config = dict(
    image_size=48,
    horizontal_flip=False,
    cutout=0.25,
    hidden_act='quick_gelu',
    parallel_block=False,
    latents=32,
    label_smoothing=0.2,
    loss='cross_entropy',
    init='torch_default',
    learning_rate=0.0078,
    adamw_lr_other_params=0.001,
    epochs=15.3,
)
Rows from block 6, named by matrix and row number. Rows with one number belong to one attention dimension. Each number is 128 + 32 x the weight over its row's rms, rounded and kept within 0 to 255. All counts start at 0. Numbers have three digits each. After the name is the row's rms in percent of the matrix's.
# q: cross-attention query (model.blocks.6.cross_attn.q.weight, 192x192), inputs 96-191
# k: cross-attention key (model.blocks.6.cross_attn.k.weight, 192x192), inputs 96-191
q.69 091:100130136104113148104165122165116168123105081123085127101139129107090129084144152108170170119164142139155096087186115098130132138126165153135151094134150189186123190121099120170098150142116154132111089096153141126184111133117074142135105122158149076102113148176160173187126147128077176087
k.69 092:123088100115143144147132143095095126115097119064076157213125149126113144102129062201152078163098119118126127126183094131091112107091109103160103100106074123168143109127132178153142171139170144117176093136092081094209152157113147064133113180126092104171181128050130144133079129154133091119
q.70 104:122093068152134156058109084179109106113144141187142197112118108088135097142101148149081078096167144109143139100165138122097100111125145177117167112148208145136127099162116188155101091103129135111141167129126143205049124159195115140159149115147111141113170139121138097108043134106074157116
k.70 100:120100181117109147106158140133110128113151164107095136191134145108158128142102130139117150111094105114124076141133092146099136238142111104145154067111080116122085112073118099099213171134131140070120123144191166120156152133130119132125095172157126145107150111193154141185101099127185084141
q.71 080:131121138173143200158190125114123085142137151128171128144174148105132123086158110056132111156095148104113108166125108106087187088103150129146069124165077088172120118129170178173076112128144219115160122139109135136179114121080142174197161124143127108135089086115173140072138090125167161177
k.71 088:104087139209072152152122149125128182160149114227138151057126169145118137106153136081112106105122138105171137149118204142130138132136149144154133129119160115131171122174187135126122146145133074118124188151140138131136083117166157094102193091130128049082014123123092154098148139133175182117
q.72 093:183155086140131107132107123117171157091122129145138120136085140129120115199111134165100092128133082152139158067066144078134149138122098100189086180119112136124104128159097147139149186125124206125140179116135140101100051178135068106155091113014115150135108134117113102128069105065142142116
k.72 100:101100115152069189136168145150130144107159131179153132095145127113084138112079105098109156108168098091149126124086142099141074076162089161099137136153085121077125205135186081085129170087089103107162122138183142085086125125153194147104116133082154113119093126185117158171111176139121130128
q.73 087:147147060116114026128127145129175159129137123112156140111126093150177143123139116107130094160127139117126156173163124198096173180197118095167161120093157084140119112139122102154079103142116140112125197095202125105114183108091115129110082151083112106151092130136107199150138105065120106167
k.73 095:120123163125146154193152182096132172155137069107061135130171176141156145145096115138103099189130137123132210139113147103119116142118077141143130095072077129132140126149153088181144144117123130113172186116112088085179160086205142143117181093157106088207151152056146098136084151097115128098
q.74 091:122072113141093204119132133134145099075169095115163175128148163139109141095121076103089062108114094140135127128152116145131145109168056133136130152118134069136054148140130142200088092123147186046174130164123146198065127143128167068105137123087114134099100129175135170183117092063089089088
k.74 103:111153154154047149144153162113107116168163098203132136071142162119148089156080079137120104071097092123169103174154163107145132155135114145126219121141106106116135121191134143138179127085125073090124157093174166180150116142157115096080142123152135137112096150129140116100131099147122184143
q.75 102:158182109137123129075088127087158121086131087106132192152098082179148123179128108103061072123093115081115165131101096121119116123059068144151117197064099101076135139149144127118075102111110104191044118124161065099111136144142148087144139149099121159151105083099122098126152132140164102166
k.75 099:065169123125091109174166103118100124169120132173132131128111151145083122147077058126117134106110105147124181084148095097084117105159113179095170105128123158080171125128199160182134132114132112147106154091144137217084112121125143151087101080103163103097095139131087165101160100131159183128
q.76 108:151148127093086125154150118080147181116145160087133118150165154114144090087148187111140136148079091112187082114151184091144144164149142104187069142093135123217111099162124168132135179132114156062125095137128212145103082107135134119149154075106100132116091202115162143113079104087137131169
k.76 115:139094096150131146123184085131116113108132077163121095128183087123140149095125197153132164132137096093113143104090181107176071144085116136139068144144139093133137160122153139148084094108106119122146127122137089061176130163174105101142202104108138090144127170102135159125055175117094089108
q.77 096:127120158155132197150187194159142129103136107082115102149156148126104173068122102102096153101119133181102110125183100136120140071091140145133120128135117165126079128098087079106129120172119110103108122162140137116122131168124121112100066135084162108102177154139140123186134115052096083087
k.77 094:135100146125145218122124106179146079105110154109118135190106134141160106085093084202150066110122112084145102140142127100139153101093075118170128135123132083112149100146102191112145146110145130129136162148041118093135140160128177123156120121117090114137150144086069102098147136190132152123
q.78 112:166149146109164090140161121102153121094096146160162073132119123170076134112135114168129138156143131144146132098140150122161151149192067089137158099101113158147110150146126081141165128129148162126137066177109192102131095129120113102094144097067084101101111118161106150164158100083158050154
k.78 096:131169129183083088129145179162109121129116098185161130069141115122122128158138065079158141150151131112109116156119141107153142070158147148132169176193160154116157105165202151122131118145131154139147085099187151148096138131119120150117076076114124159077079168106114103074153131136153111101
q.79 094:161163085190174105140155132187110096111113164152102123130108115139112147091105143154066202107133069155175100095132105084097047158104076094114140090145167222111145084098132115135154119145163080115079069137122179115110079133150115094128119084154126125118142095122128078122103121099076049120
k.79 088:069099155086180096087110144106091139119085147113176129170156030128119169126086125153113144142113130068062117121125110186158148163135131115132130130154106084139148116078085129111119089144134153091141066152132146147125183118077121113185121126137120160109150161074112104228113133200097072123
q.80 097:127147115100114144133100114156119144138141097168183089097146112117145105126120138093105115072210118161089126120122136146137138136121145180129124196196131153127127113109118157130071101214135155139191144146136097164143142120172084128146095225097112112138093181086142083174113147079135143083
k.80 093:136145088143066189110147163116158141055165124106085143132140159094138058157117070161124156168134120148167143131140140133121108146075128098096179115107096091089109167157097159088148183145116117138106129132176105086157084171107150126160119232140106159168161122152185134101142141122126145161
q.81 108:118080144082171119155147100128102138205129182161104111134126152079083137175087108226145109169097147144116109116121158103120136125169135120114110114168117147124144099155111128133193072054149180142189150101115147124144065149144115151087118057124108153110125059159074076069100134130135101107
k.81 094:141106144107101131134142170190172149152142086167232139057078090109099133111181164042116122121146149182129077177104127121163102140139159122167130116102119127145135162113179139128113150127101156125132205100188145161128093127076141133128089067076118141031089098134146178109157118138160057067
q.82 093:095137187140148156131157133137173057074141132144117151155097147107102159152133106143141132134126146193102178099106095183136120110152127152103168126127100151128127187118177067129140115152117168199119132133126068095182136134103186115137140128134110150141094082169046164162179109160146171095
k.82 092:126121123122122114145101063129174079150114185127110189139056144165117142108081074147135106116174083128153126152109103136101162072157131200106189140169151171124135095177128132125168137131140152137156099131103172147067187086148146156071120097055187133115123117118081088126187088108160141169
q.83 104:122107108090181090151147134195124160170176199160132154202146199174147138136136120134124071121102115132124161102124157114114126098154135105096093154140134116083108101135109159088109045053165123102117149105116123097159137163138131132120096164091142113185082132110081123135104109088094135112
k.83 095:173079140153125171129123144119149087136167168115176147169156167158170123138079157111060101113156164099141154171085135125118126174134144124117104139103084109089115158115117097151098124093106143081117183164079113089128142122155164152134201100101127074108127079159125116163115136063119135132
q.84 105:125083068169128133177121127157128110119128089138139106102121136109125154158185097069125180144164136133116165131143051188085121083104138117081154086123136150121146155132149118124136127157150107181163188142098092122199159123134109164151085124100141131133155082072147098080149139178128192156
k.84 104:095091126091124127130037209120147161151087112075110118197093114143172149113139054150130116155108177120148115101130138141104153099144118133152099134099094098148114084125127105120173111151152119124180108133095134109171169103147147131152110169151089101122132149065136096089141149081133093087
q.85 092:168133119139162112135174157144159130096151144149147099134134126107146117089167156073144210121131089224129082095152128161166148140212147143160116119122129154192137134110135124116105163187175153099140105135094171110166131095108132110142135162126116101172077215117129150181151074109132113096
k.85 092:119090113141170131144151058136163108114128138118130143132120142143176124121123145157131159152189083079108183157061188113167158121074138133096141140132127086111111142194128135101114090138123112136155030153116137043117178146142121152180200132074105100195135132087122128135104137129096123137
q.86 088:105123131138129195109170154139166156171122162103159136180139139221158112085134070079077048117153162110129163075205121085167189117124191162105174146115076082135129132139108116129121072095104115140100152073159110124123193189096120143148142170137134114132132125108146127151158134115144104130
k.86 089:119090117156103146111123140141150141171156136101112165203102154181162129116081058144117115114129148130152152188186143142044200132196138118146113117163119100115161147153200141146164136171141151109135137090122176209153083109217120103100174086161159096140113113119112091130154116096160136123
q.87 103:140077168071126143120140136121097189161134133122138117142139212114091126113134123145154101153052140083108137132144187128137126102215118118076100108120108089115138163128122109132129031060127141078151118088130110178129122129110200111080135101145101143161054125145059154169098144153125107092
k.87 091:186148149134129099169145158163143137188101077112182143097106131179123096143118164153115088088113164168105106158096118113172118151150133115171114163136123151151095152146100145212101093111102114137117172082096122203159119157143077079108166076079143106095106150084112145098125094075086124141
q.88 092:106140131192111107124129124146113107095132089175104113115119157106144105117101121042089195074145109143141133135129142159184147121090104146195137146111096132162124095194148126134113083113144171137105140126138116148140142084084155022090155193147111167122087184170094107128171110101105062107
k.88 090:102157086125079125131097054121133149144130166148107122078176193163089099162106101105163187111108119150079146127120135121135175151089094130123159130113140153137107141192107131133085081149144047091106135154181157102116132131096128165101136144141150099191129177120092158127145108100148137149
q.89 099:107158162161109162168160109144067109109072105126084114107108203061115124140111125066141167144155128079147147074116188110108116127084158102155168064115109147191134076151091104157175065078114162122132110064162153151162071128079145103168128094174115130094119140131107172109121153100139110157
k.89 100:143076117138050156120109072116095141127128122163114111182161088196088156111090118090195170087135136099107101095142122155136123134163061171170078127175108126143115114167112098189140086128135085098139151139169112110154110137147161080070197088143147131150080135122082158208120112084141099118
q.90 100:082146115123100130121116151165097085149109125131125101097167042132161132109105113127149155144154139158137102206151177160098173154145129089141139126145146096135129079136160121113097171101121123098151128150132147131085155096134086113060116145182187125078159189115132143114170148094133104110
k.90 106:116135125079184147114123159155109131117146098093076134097149153110110055168155139103133119160088151155143116172175112113133125146107108077129188076075122136183122140134112194112104143104150139167157170115129101134187062127090142082161094177160071176152170123121139125121108167146108124127
q.91 095:176097074125135088112085138118125142142145093154201094076131086146141125116131155092159142092197145140077085130109167145175119151142157134156149116090157148119138143118133144147126112151159129109136070178112169199145117115174094152192099154126114129132167125097205191120104126138100082142
k.91 082:176208123115095150160106155105085155109108132157123105103151159096124062146142091147152111201117150155117192106166135124164115208104117116107112121126153143108134104170117094132146116136115089083115065124200138103111170132106083137181117152143044124090129103153190139085172106164092131113
q.92 091:147107142150107118166124107137129103147122114117156096075143136070127123155171104174134144146151118117028109136040129151108093120080091113101167125139133120137089177115194179208143172093189192104174093204153167122122044112147106149118129114094122117156117085151121157152104089115127100174
k.92 093:136157157187054103146115141094098135147162085221145118035164142074129120127147140118135125147122137138139089135175159089185105126142161164061132142102149090056111128135091123085163128094100093127113107146198175114072116082123123150112108131114123150089083160171169182066177158152132133133
q.93 101:151144083143151087194131147146139114147179116137138085103169167114124167141135087062129179151146118189090112130116123198123109169159090078083110137138136159111106091125169108111125095151183115115194091123128151117211109061125121111104045142146123139185071111095141158132143143139090091142
k.93 103:127121097114122098142079159100140100125097061107165136139131103118189129131122088168109119172109176145130173107121132133153140129079193117139106140100072103126161151167140173121100080113130131123144129123123108137146151119115100141206185148069046071116106116041215152132153114096085147079
q.94 086:136120152112112173129164144069169122093177138104187176192178117125073157062137162144154079095083128144133064116181150118137116099202145186148136149137160123168037138138110132144106110180103141077168084171130154168128165111155157170158116067128104111110123123184149192150061129059133131108
k.94 086:180129186146125183141223112142162047108121101146107137110133096111181110104092155147171109132147115113157163150124153082142114159054138156193178102143124108139135115178150153134169148135125131097137167088121133110159146140142119086114203107113119119130106112122155087094135113193159188138
q.95 097:103082139112100148138152185128145158147139139124148121195091156151145112146122112152084104129119141141096169117107156171126140065130166131148145149157090094105118119103113133068096086103121066168137178121147066123109148195097164114090177163048165162114163183102066087137126166086160108120
k.95 102:133127159106135187134126151166197128147141162082102148149100146133142081116138133131175084115140160096172065175138154106159131119180074133121120110134140165071070125127113119130142146140089125177128166115089155134132116161148155140104114131114205146191142149180058149102165179130147155153
q.96 096:213146140181081143177113116156130136172163134154157164105185168162142086196147108123154133203197161179156143163215113134098160141182093087149094152084106159126099167155119154080148179072110070067109146179084090122116146129174136114123116118162071173149157147146117106119105142131138084089
k.96 104:162143114090107076171099118136137159072132175079151107090069152140173162161097103175159149144168167072088151115130179089119104102079132069125122127137139130180116115157090095127099083091091126090123117076081126152162077103179094102086118083135126107121181137108088119144158093115142094099
q.97 106:115142109136108156212177120123165151125185146107127107152109109146116151144087065078084157098160112107151145074087128150136127134144121143148147181089130141110069141080115160122134106148167138169168164173183136109111119078164139154115145049143137087122171088135157118138142151106117108051
k.97 113:084124143139048142124133087071100082127177139170122098094119150119048083107108143143172128185112152105119098131166156084103142102131113140117167087119153095097131126118099131147155208123162113134143116082157138146124117132102170131106138172166194126106194120123133121068156112127129141157
q.98 098:201093134097081138107206118096101143146092143093079177122133171142103086100187185102144126119139113113104140170109152103127096133119130131162088126141111110115139117088129068135127140145145080138140062124121145155066153114099155106139133077068122126109176116131089090138089089166144143178
k.98 095:109064136077118045127121150086148117119140155083140139132115079121157154151072096127164100174174105093101110162081090094109156078109141070196168194136150094128138140199107146112104103113198151077148119139096138096108113058142098161151158093125057133143134156130108087148165193133068146152
q.99 095:095187190139135123107106119130108169172087192171118144092110101120137102046120170094148116147165121132139128134162198090111120139108113140144116063141115132131138101111119124120119149093130143155150152107139127137099108130123102169169099122137175179197167140152129168069136106112178141143
k.99 086:157160068129135182096158193088131112111137172134070147084145127118190062154146108144101126092166149188109132143109154167157143126174112148111157134150101068189084185167132163164158142141073118143164099163200129156115124127157102104170210134174104174086156142121135168121091147114153137126
q.100 098:150114111149132125186153100120143103136114079198165164140111163141127135138114139088124138092146171139163146179136133082101121082144097121165045147099140128161102104100180137073154131163140134067157173130184185115096110079165173145170163100146120163209133123157112116161101156166132106098
k.100 104:123131158140113043147093145164103153106086119158105158095121167101150121161107061182134123080130108158107115194180110164056109095104101134147122131098206076157118147157148143121223103140104113168192104099178141144169114115191163137141133146134115102090159132171127114075161114115147135165
q.101 097:108152109176119137148113154088125154164145104153150106068143157110141137103127113075087177140133100123094099203138100156167148138119121164130184113074114055162086063131145143068181135132123099089099136200178158104083199154141146088145136099149123157152128163135162127135119175105118182102
k.101 089:184119105063105105149110138104161156156110123045146175121097113096191146111150082151102137198149122110143134118120126208179156124128097103139145103180146094157139099162172086101138135090167115082082106130172087118154111172136090144143181115147144136156113166073094134180087161111043149137
q.102 091:123117116102155105112171112066106144095141073078121122158104148123081115103117140178151194124143093069155168142126100158123094056101165106129177090104174152098107166112059110120133123156170173091154194137108144158124162161182125108103076178087149134111079109081086172131193122133127108186
k.102 081:118097124076146147121088153131116115109107091148134140185158124162129127134169127093129128174141190130098139098105127094144119099088140115158095177127113100143097134125126151077134103167122098115089145106099067097135150116136108108132130076127038127120133060166170071125115097155096117083
q.103 094:078181089134126155115139128046180108108173123079168118102146127121106148075112154173110120117098125138144097132118112080123145180105139112167143137176180120185082086139162149161109084117094130142165118160142136159161140156137157075119134160143121120118163140131177101108090189133148137105
k.103 095:132159173176118131145142161177111166132092112109194130112128147113111107149131136147164108048086172125179092126094116129095054122110112099075045056067096136149137116152079117158148120125175136112182163115132153141133094133121131102104131154114087189142095142143105164168103103160126179202
q.104 090:127128123079158134139114166173114148114144113147109101156122119135106154206140094152154193143143079177118127088163118086147068144102158046162076099157105120139128102138151111172162147103085192143167168125107121136127123112119124150127108090123114188163160127109138089108104110115140157134
k.104 108:119137097097098112174181172106121184115172143111170089075129091120072140140089194166181115079124096118136104104073106077188071108130175066116132143159089087137115132135080099115131130113142139136117117095098164163162096149101143116114135160128150133123119179170143129184139083116111161120
q.105 101:142140108080155122100088126127164154125118109131131128127191152166200095059124133144147080103131103133151083122135158177129093140118161149084116133138104132135140108137163102123085151160137128067133133139074096124127115111146047097146150187076170069105147106087089092114152156082068168131
k.105 096:099083144100127109133131152074138149125153193072151202188091129133114159132136174062106117138132150128161150132122125128117120150122119121143114130079097147068189109062129081114170154118091101088073169105121095160101075101160120145114101148151097083107162077143131106161077133171080080168
q.106 092:171106133159104185073110137134144120102118110157139089105160087132129132128140110206149094126154112142169131070121105085116154135139093126139164136119073152178135135099166124159126146090157161178120110092090160132127123163096102120106129129092074116064081123137138118055134114135139077094
k.106 101:178157103149095130147190150121130126151122139116093128148140081091132144112124137142128142115103135136204073192073146142207116161121178086172147134108116153092072135092163112103109125116138098098138104148138178132138108105088131121095159130140143115119115115189177129220168064163125135175
q.107 097:161156149113126122105131142147121108133139093094110168100133080105140121176128155156209137138099119116137136137111171191080090108106149147159100122159155113068152137101153136109177097104078141146079135077159201202155151107143167130102079065100152140126103167096090121211145117142181111112
k.107 092:077119152127178133092102126179140137105185142138112131140084122205123118158140118158226064141113129105139160125107083037085081068101115094075127129105127133198102082159123118175163143149144166141138158139122081103131149165091151187128149156150087142136163127094146158104163098128133190161
q.108 107:141119144114114131119141080119081130206147131082157072134130163119105121167124192109095113110168051157156172101158150133089148128155094127096175127143197144155098171092081131155148122214148143099165098120134168122224126079119142159176171187107076105105088108152102166121156130065117113161
k.108 098:140080200107150153139107101139128131116119095115111102149134112069152144100103016160181149159137175117125148188226132142122130141120118176115138121130121141134080163085130140135149142127149194189146100126119170124087141110109217102150060170123055139159183106091145173089151076098177139100
q.109 094:161137143115061118103110107176134097131154138163129181128074105135108128210100167224136087074182118138149135140149140084123119120107118159175162121126092173133110185111071115158149123146201127144076140113083158131113131144127144094130142127119134069106046158113148074113154096127102129119
k.109 095:157163160119122144135084138199056108079140119161123170124137193154119110119122054097106141140091150130145136121146132130087110103156092097135104120048125168096096093105091095087101137136112121129101125107126129110121135110081119184158053121125138118067160074129197159150137108114065101149
q.110 099:152128103138148148133138133139094177146128088164176135130090096129105146110169130121110177124131127155147134162113105076107105149148121207176126178136138106123081180084094063124148120141112107111138126104180112171069139156130149137116126096133134070077126097138102062148132162185127120082
k.110 099:148064184143079074100121078135107155098072124100163114099083175121186180161125120125086110152101147092114072070155133114109194113091073135158130101132135135060185128149068182123165103096168122106117125114078136100079151132133105105174105084152099127140145104106152143122158186036142140162
q.111 105:143166162131158175141075098127118092116103140067154173069155132131181099118068136195164142170128117121162158084154123137073122110153151092140134108174127114200127134132145055108079080100125155073104051052114141114109081123138128121087175114071185143141145084174122097092135109152145145118
k.111 099:107112073107172124088133139137188163088140151074151141151098116148185149185102133128176117158081156092123085175059100130133144161183110106098098116145142122167151086115109108095123121149116151067126126160118185126138164131114094151170191119130137142127156104139127145179118147119144113167
q.112 090:150113098114159116157120159094118134148186184148109121105158130159084146193198126156131124105067161145075151143186137111110127087121118046117143165126101138130125114164138090163138140148102118126098161151091120150143093164136141144127098115126189188134167091120076074170103126131132083134
k.112 091:147159109171120132175129102190131181148131104186125089141108135131102131192108157111167132127164148129128149059141123124128135116087102176095132164114147068134082142153134077139164154147111145125151142063137102107084154129114143133116070158079181146104115133159101130093139116103161083061
q.113 095:085152130088075159145137110078165169140113077089126119092161120184095100118086125117160143168120182100121125135124121111089158207105116126201183097084128136152159161182119145123142170081132120155163122112118138102154131124160162150114184134113159164099157122065095144152116080092147176131
k.113 094:132136115148158133101153112167075082151128169139141103125114170113102086136143088127172086105098152139143116162118206142065184082177111150109085137190133088049124133191113113156094142101104092154099143160142192129102135138156132151142150134186099098117071166131121132110126122196122175160
q.114 088:135132086156115141163159115139116134128086197077177126095103136114109091144143165091145141158134059144120103079141143157123084150139098149160108112104114027099132145136129135146126177155130170135143102080130144143138112154081137148171137112096162200158141102097128147129086128050091158121
k.114 091:080153123114036176110144153132123132130140133158104126151115066068100093152155088116203143121085124109161154140140144151080137055182107168130126112194104082138069069133164144112117156149120152140153118170150117094176123124109158136134139134153104092089168134149146136147146112159138190121
q.115 091:105071162211129095124085113140084098081129152125139145132143099142112118138157178103098096160166071121148081116140120088142136112127154191107146154095107149112096140055131063163118161093140102125123158175105101141130149142132062161160102157178061034137108139162104100109106204158128134097
k.115 092:140142184167134166078094102143150187114098135075101164091083175130132147112119101134060135109196124154160153098167103161182158114125086146143129107085090140112128139114106162186162101091119151081146109161135154135077070094145163093126125129131092169167149012079101137150123164139108082114
q.116 105:038092110103141140107134152125110083166128175136132127089075110155135117113119105142166114111115116130097053132128085172122136139132133119135127137173169131129097108133172140137139150117099140068126142056112161145085128158164174187177154150146174180084156125156140112113081186103147168121
k.116 100:153066089119129153122136134228139137166150154112101142141129121117128142182139101115102140117104138137130100128140143129041140120167116136082149078081122158125126125094110155150086197129084187167116189140155092149129131144084172093087113133075125169110174140162154151134122120050112170092
q.117 101:090118092092087178184121132142162133130097107131149180131181147132071041118126084132130102141100143086134163064169124161139114148114157152163095091100139131111132143130163121132124174090164127118150123137147164139091173082175144165129163058097113106093166138134034090153081129165141101077
k.117 107:068098146148152082116085121144096107159136156149074117128113166159075119142159089146157087140154102160132095150130130172055182111112132178115086118085175061060171129154132133130157130144167111123170162094136168060151103110130138102093122121165108175152090122163142101082162156145127114181
q.118 084:117136127098153145167117150157111190128118106206167133103203217148116108105101120129115132102153080207080165146113185111110083167078146107093081110091119137200118096106155085141100113136104114147144160154123121138136102135128085167066134195129129147146142125109120107154154152095058110130
k.118 087:077125171102085119181145140169087129131117175112136165167115159095093169130140153104172114116195190099206117096117141156175126159119139133096119138153049143095155163168123106156196161134112118175130117141099062176107168062169119110153100162158155157139113140128079129105111059188155129151
q.119 097:143142102094148085107131144140134163107142088141135132167096113103116118136082110129155117139112157103100178146180109117082194093114138131114096150139091106152124104125130124095120156037069156138104143130166121128192143183143157117158211143190155191132101152133207100165075149142089112161
k.119 088:129142063100138094147143124101123146110145092140151118097152064159108104136145127101170165120128103115143164171082137113166146094116157109100122100225132145125112101144162099090086030088103067131101159113148101106101068174146139115131121129168163074142087162152106128082085059065140121127
q.120 097:128122137086156147117174163162127126151106142151160108194171159099100094144136122125123110101111104140093142064165153203147108154125127194116127123130154126171130088144205112123115141182063154131142148160119111081120135143129168073094173100094153086128129128142115106185123159089030109134
k.120 100:106157165148107153138123190118083055109112110158079141166112182106050132145170141099085121128090116112182170126156129138115110137098094212089102145072128135077161124087078135059173165141076104132122082100116095105067138153127136083130065158151161148123129120137129100051146129119082095132
q.121 092:057143139091136134084100168126106148116122061095104089133128114140106124103158111124154162093139178084083111170113148076117135120122154115149116141113086137068149187112138089094118118088064102134098115120143109091132124147119137132145179137139111110167119105140108098168126120157195116154
k.121 096:087124093210147074140110106083090157127161114145123146075055122149131092135146181130165132140137146120097106145110183112135208069165144119145135183146204108111129155168171125143158114109071138200123105139184144160113127153107135148143166080138130097140077081141111137112140160111126150161
q.122 097:106156155119088120091110117135112150137205082114185147138131145102161143169113095085085155102129089096163154073155108065133137134154145139150132140163091133125095174154103150109146139096104131134148166151124127177130183114146065130137096122156149113094165179169076129035104184080165158132
k.122 095:153109128144126116109182099107093163104180187096132138032179132146129106081184094134105175143139133155180112113139165112239152119136199150148134117156133149068153134070102083158127120160129050108097153161152128174064084109075130100113113167148081098139117164114158109184168110107090133079
q.123 097:099134094160120137084113120147089128132111059115176119108175156071126153092190154077142182129088098124105116117152090124060098137104118085126112090161143109135105124089136139109104093061128106141173128197169099182099150149108124110170162163100147124127135107210128141157153152144121071147
k.123 109:153099105188125081107132144148082128098124068161121179115170117146140081141212133112170162183093155102114155148150157084167184086111133148139130121139151163138129153145184124114143078110156115088174135090145070157190114137110112117065135166115132115099164085124164160082141110128165099175
q.124 101:059111101127126141179068114198111126133141076148145109095137150160214117143111118131099169087131144150055123108182068147140092131135094066133077160134158104107162113162140143131148069183102125131124157137114110133112037088137152173056143137144141075136169097165132145127114115172164109104
k.124 101:111121131142196121154104125129149171120145137157138138159153164057143200147129163164129153170099151129141152091117109145113066187166194097061122127121150189124151137112116107159128120145073151153129192106141119174187098116102086142106153176097206118059188143124111136179136089123172121067
q.125 090:113123118185096137126128123117116097101082168130097181111195107087133169123132205105121037131123120156092122154138149111131128164068110134108127076111075108145176072151143091121142137152128067178100087184077108108046103140096123119108105128101132151140174111122100070129065097145109106140
k.125 088:125180094197143156100173188212104126147149132139144112121125151110112111164152098125150105072137092130150146127097110168122134155133068154124150127097155102167139145143203087108111140130164165080185165121126166118157101141151134183124123113086131099107115068114055147158061167188123098164
q.126 102:130169132115177148147078123189145150167075092203172109098125118148142128100137077162065088161211112140092112156149176148143114146141106181173127099121091105125137132131109144119167125105140132153180139093174106114132090105149084152093144167127124103124143110077103166088167101148055133094
k.126 094:106081141096102142088097115107089131139099124098176140146130148107117104114117160129110125128155119178124101100129184153109171183103133045103098154168071152123129170142081129103134187171144144081131162147099117130161168174134135051171110102107168097124135176132180137154122114083097134177
q.127 096:100139113126102124090108148078102120132092056204093140119116062042178125092110105124131061148092128075136173186105147161173175083114103101170134091152166157133133088146136128157175117109126113131143126146158155116097207147141106160166126122072116154103102133104081184114138116147156114164
k.127 094:101076111098142101163135118129171088149094106111135171159180155162092106055110106084103085114146123195113155148145109132156142118126123125127157135107160132075162089184106097130108122086141144133146154133142150135164079140143095129171082182143129087154064165127168178112102180116085117120
q.128 098:110123076122120178122172160062158127096170179066120126093169168147149162131094165088093124138154176117124114133138152107110118189141081127109128113161168067126158228120155133161137136142113068100183100114152133077126149099111107123147109069099073188081152094112093160204070130136114094120
k.128 103:115135120136126162094084074138097186143081102107141131177141112104138136129108098117142145103143091117046155074140115140122110121131126157197122123179097157131151123184184142170125153097166160110086163154114148120130135140081155150146092153139165103201117090141093174091085134178140144125
q.129 094:116160137111086156153086162160127144185127142130158116109186104130081163103159127088127105128160113140091095137152087161116102137129137144118094135029133174186154113142070096136170176171141072124116179126157094101136119067133140122106094158146188114135085110166177134142133145161128099125
k.129 091:172108104134125159187108152150101159109089160108139101139159140085125136114129124137132124128126120153063161151187111085084104095129118102134108119072107153122082130116090172116102145147114149169133091149127166089169114166132162079126118117132140092146196170160144111142070152104105112128
q.130 106:168135144144085125141085129175151055129143118135138145183118155167120077106192177132131171116125126071101161080111100129141096130155111097156146139145164113187155134094120078138180124150107134111131175089120109134143091070145132156118172201095198111091077165140186144182146105072084120145
k.130 096:115057095078186194136143126120076112117159149092108075166114145070076082128097117182103151135095140158172168070147151057109140093107103135148130116099162125168102149087112106115120133121066180126066123106073122110116159144095137139138045115136069131102149123128100106184082180110129099166
q.131 096:120178074197118162098129158147155116165121112179144084095141107140126137104066104156120079135094162170140104156166130079145119124117149122131102135111117140124114162158150169109098113091126132126192093133151098115151136077190130094146130135131125091118135156075129120045090159148124158068
k.131 095:137046194103123085132091063106147095177139126134161186104109092139128105149106074132126108112132188148128118106110178179128118111126104157197137130144110137151155121160160139135122155134095125111169176131173153171141154160187112102152165132110121066167160099170084142155153069131144180115
q.132 091:146144165090137172178076189121142142159119174118145097092176091118126198132161131110076104142159142126083086098113116089111116139119082119134123146126129139136143163107093066129153161152126103112140144139151092112133102054114129117115101107117200148094115108182090165222109096116156104138
k.132 104:168183132125105137162153112145101161124084117098126087140163116046148136142149119155171131109123100168071125129146091157096159101145052079146099129162062141129107131124094118206171194129133134119128085181108160119136117145091204127157146166173144086170153108137181170129101139178105125152
q.133 092:126107097140135138140089130119135131139150141110120223132128123174142101100135138062105160146161073079095150091195156173090108122218121104108156134116154125148085113144144186150152107118120045145100171141082144127195163124111138151143092162130066143091142146098099124204187098098139150210
k.133 098:127105105147160156148099115117128133123077089119104100208098131136116102075163112108115164145110121109115102052147135118114112155126111158116131124118117079106180186147204112096198139046161111100019087102105093081130135116180116152078093116123113108169136161086077128136134207111141108165
q.134 102:127134112157125124120095090120086141190117097137125134026173087108135159159115142190173135127172144140096126164181133168116118121144163173112110098101127186140153141146130185147123100155119112152126109190145130088161183123109123184106109120156104138096198137121090192169165115174123112130
k.134 095:125121152157064162141121121067164138156087101123152154154097141127147143111116119106088088124135139146138087152181151117080062115079118080094151109082080121144138206117151125125148162069100116124155095131112111172148103123165089127127098167119172066127175112163151130094100166121121083110
q.135 098:144166126150134181112090141115116112100120141193072115137137127146098073129088163149098118092063168114119164087132149089112198078129094090126166148211091137153101144127147113104108134072148164121145046095146141168120158096197134116130135145123168150088132167143091100083111145061125158130
k.135 106:154122131079191089122156084100089083139171090103113123107091107154114118168122079133143138156135127124119131145109149178193181075140066092189168174206141128148113103177118053148109151150118123057174124143138082126152125121172145125131183114135143090137137055127121146159130107136144158186
q.136 095:181141091081174120126164118147162111130088134163127080157102164080130123159081175153061123174116145129182147116064113139172126178107106118118147063173139077099150154095115123145100101120137105132109083121182144101115134148095084101151164118072139147146131112099137167177122114132084134094
k.136 092:106160110154074107083148116160085155123108094167184176117143162133149112120144100109145147123121099132113135155117114162172109147090116129127188154173097186136075103121097148183153099162137180157160075166116096159134126112148153125117155144107127130191144119086143116147194064140159117101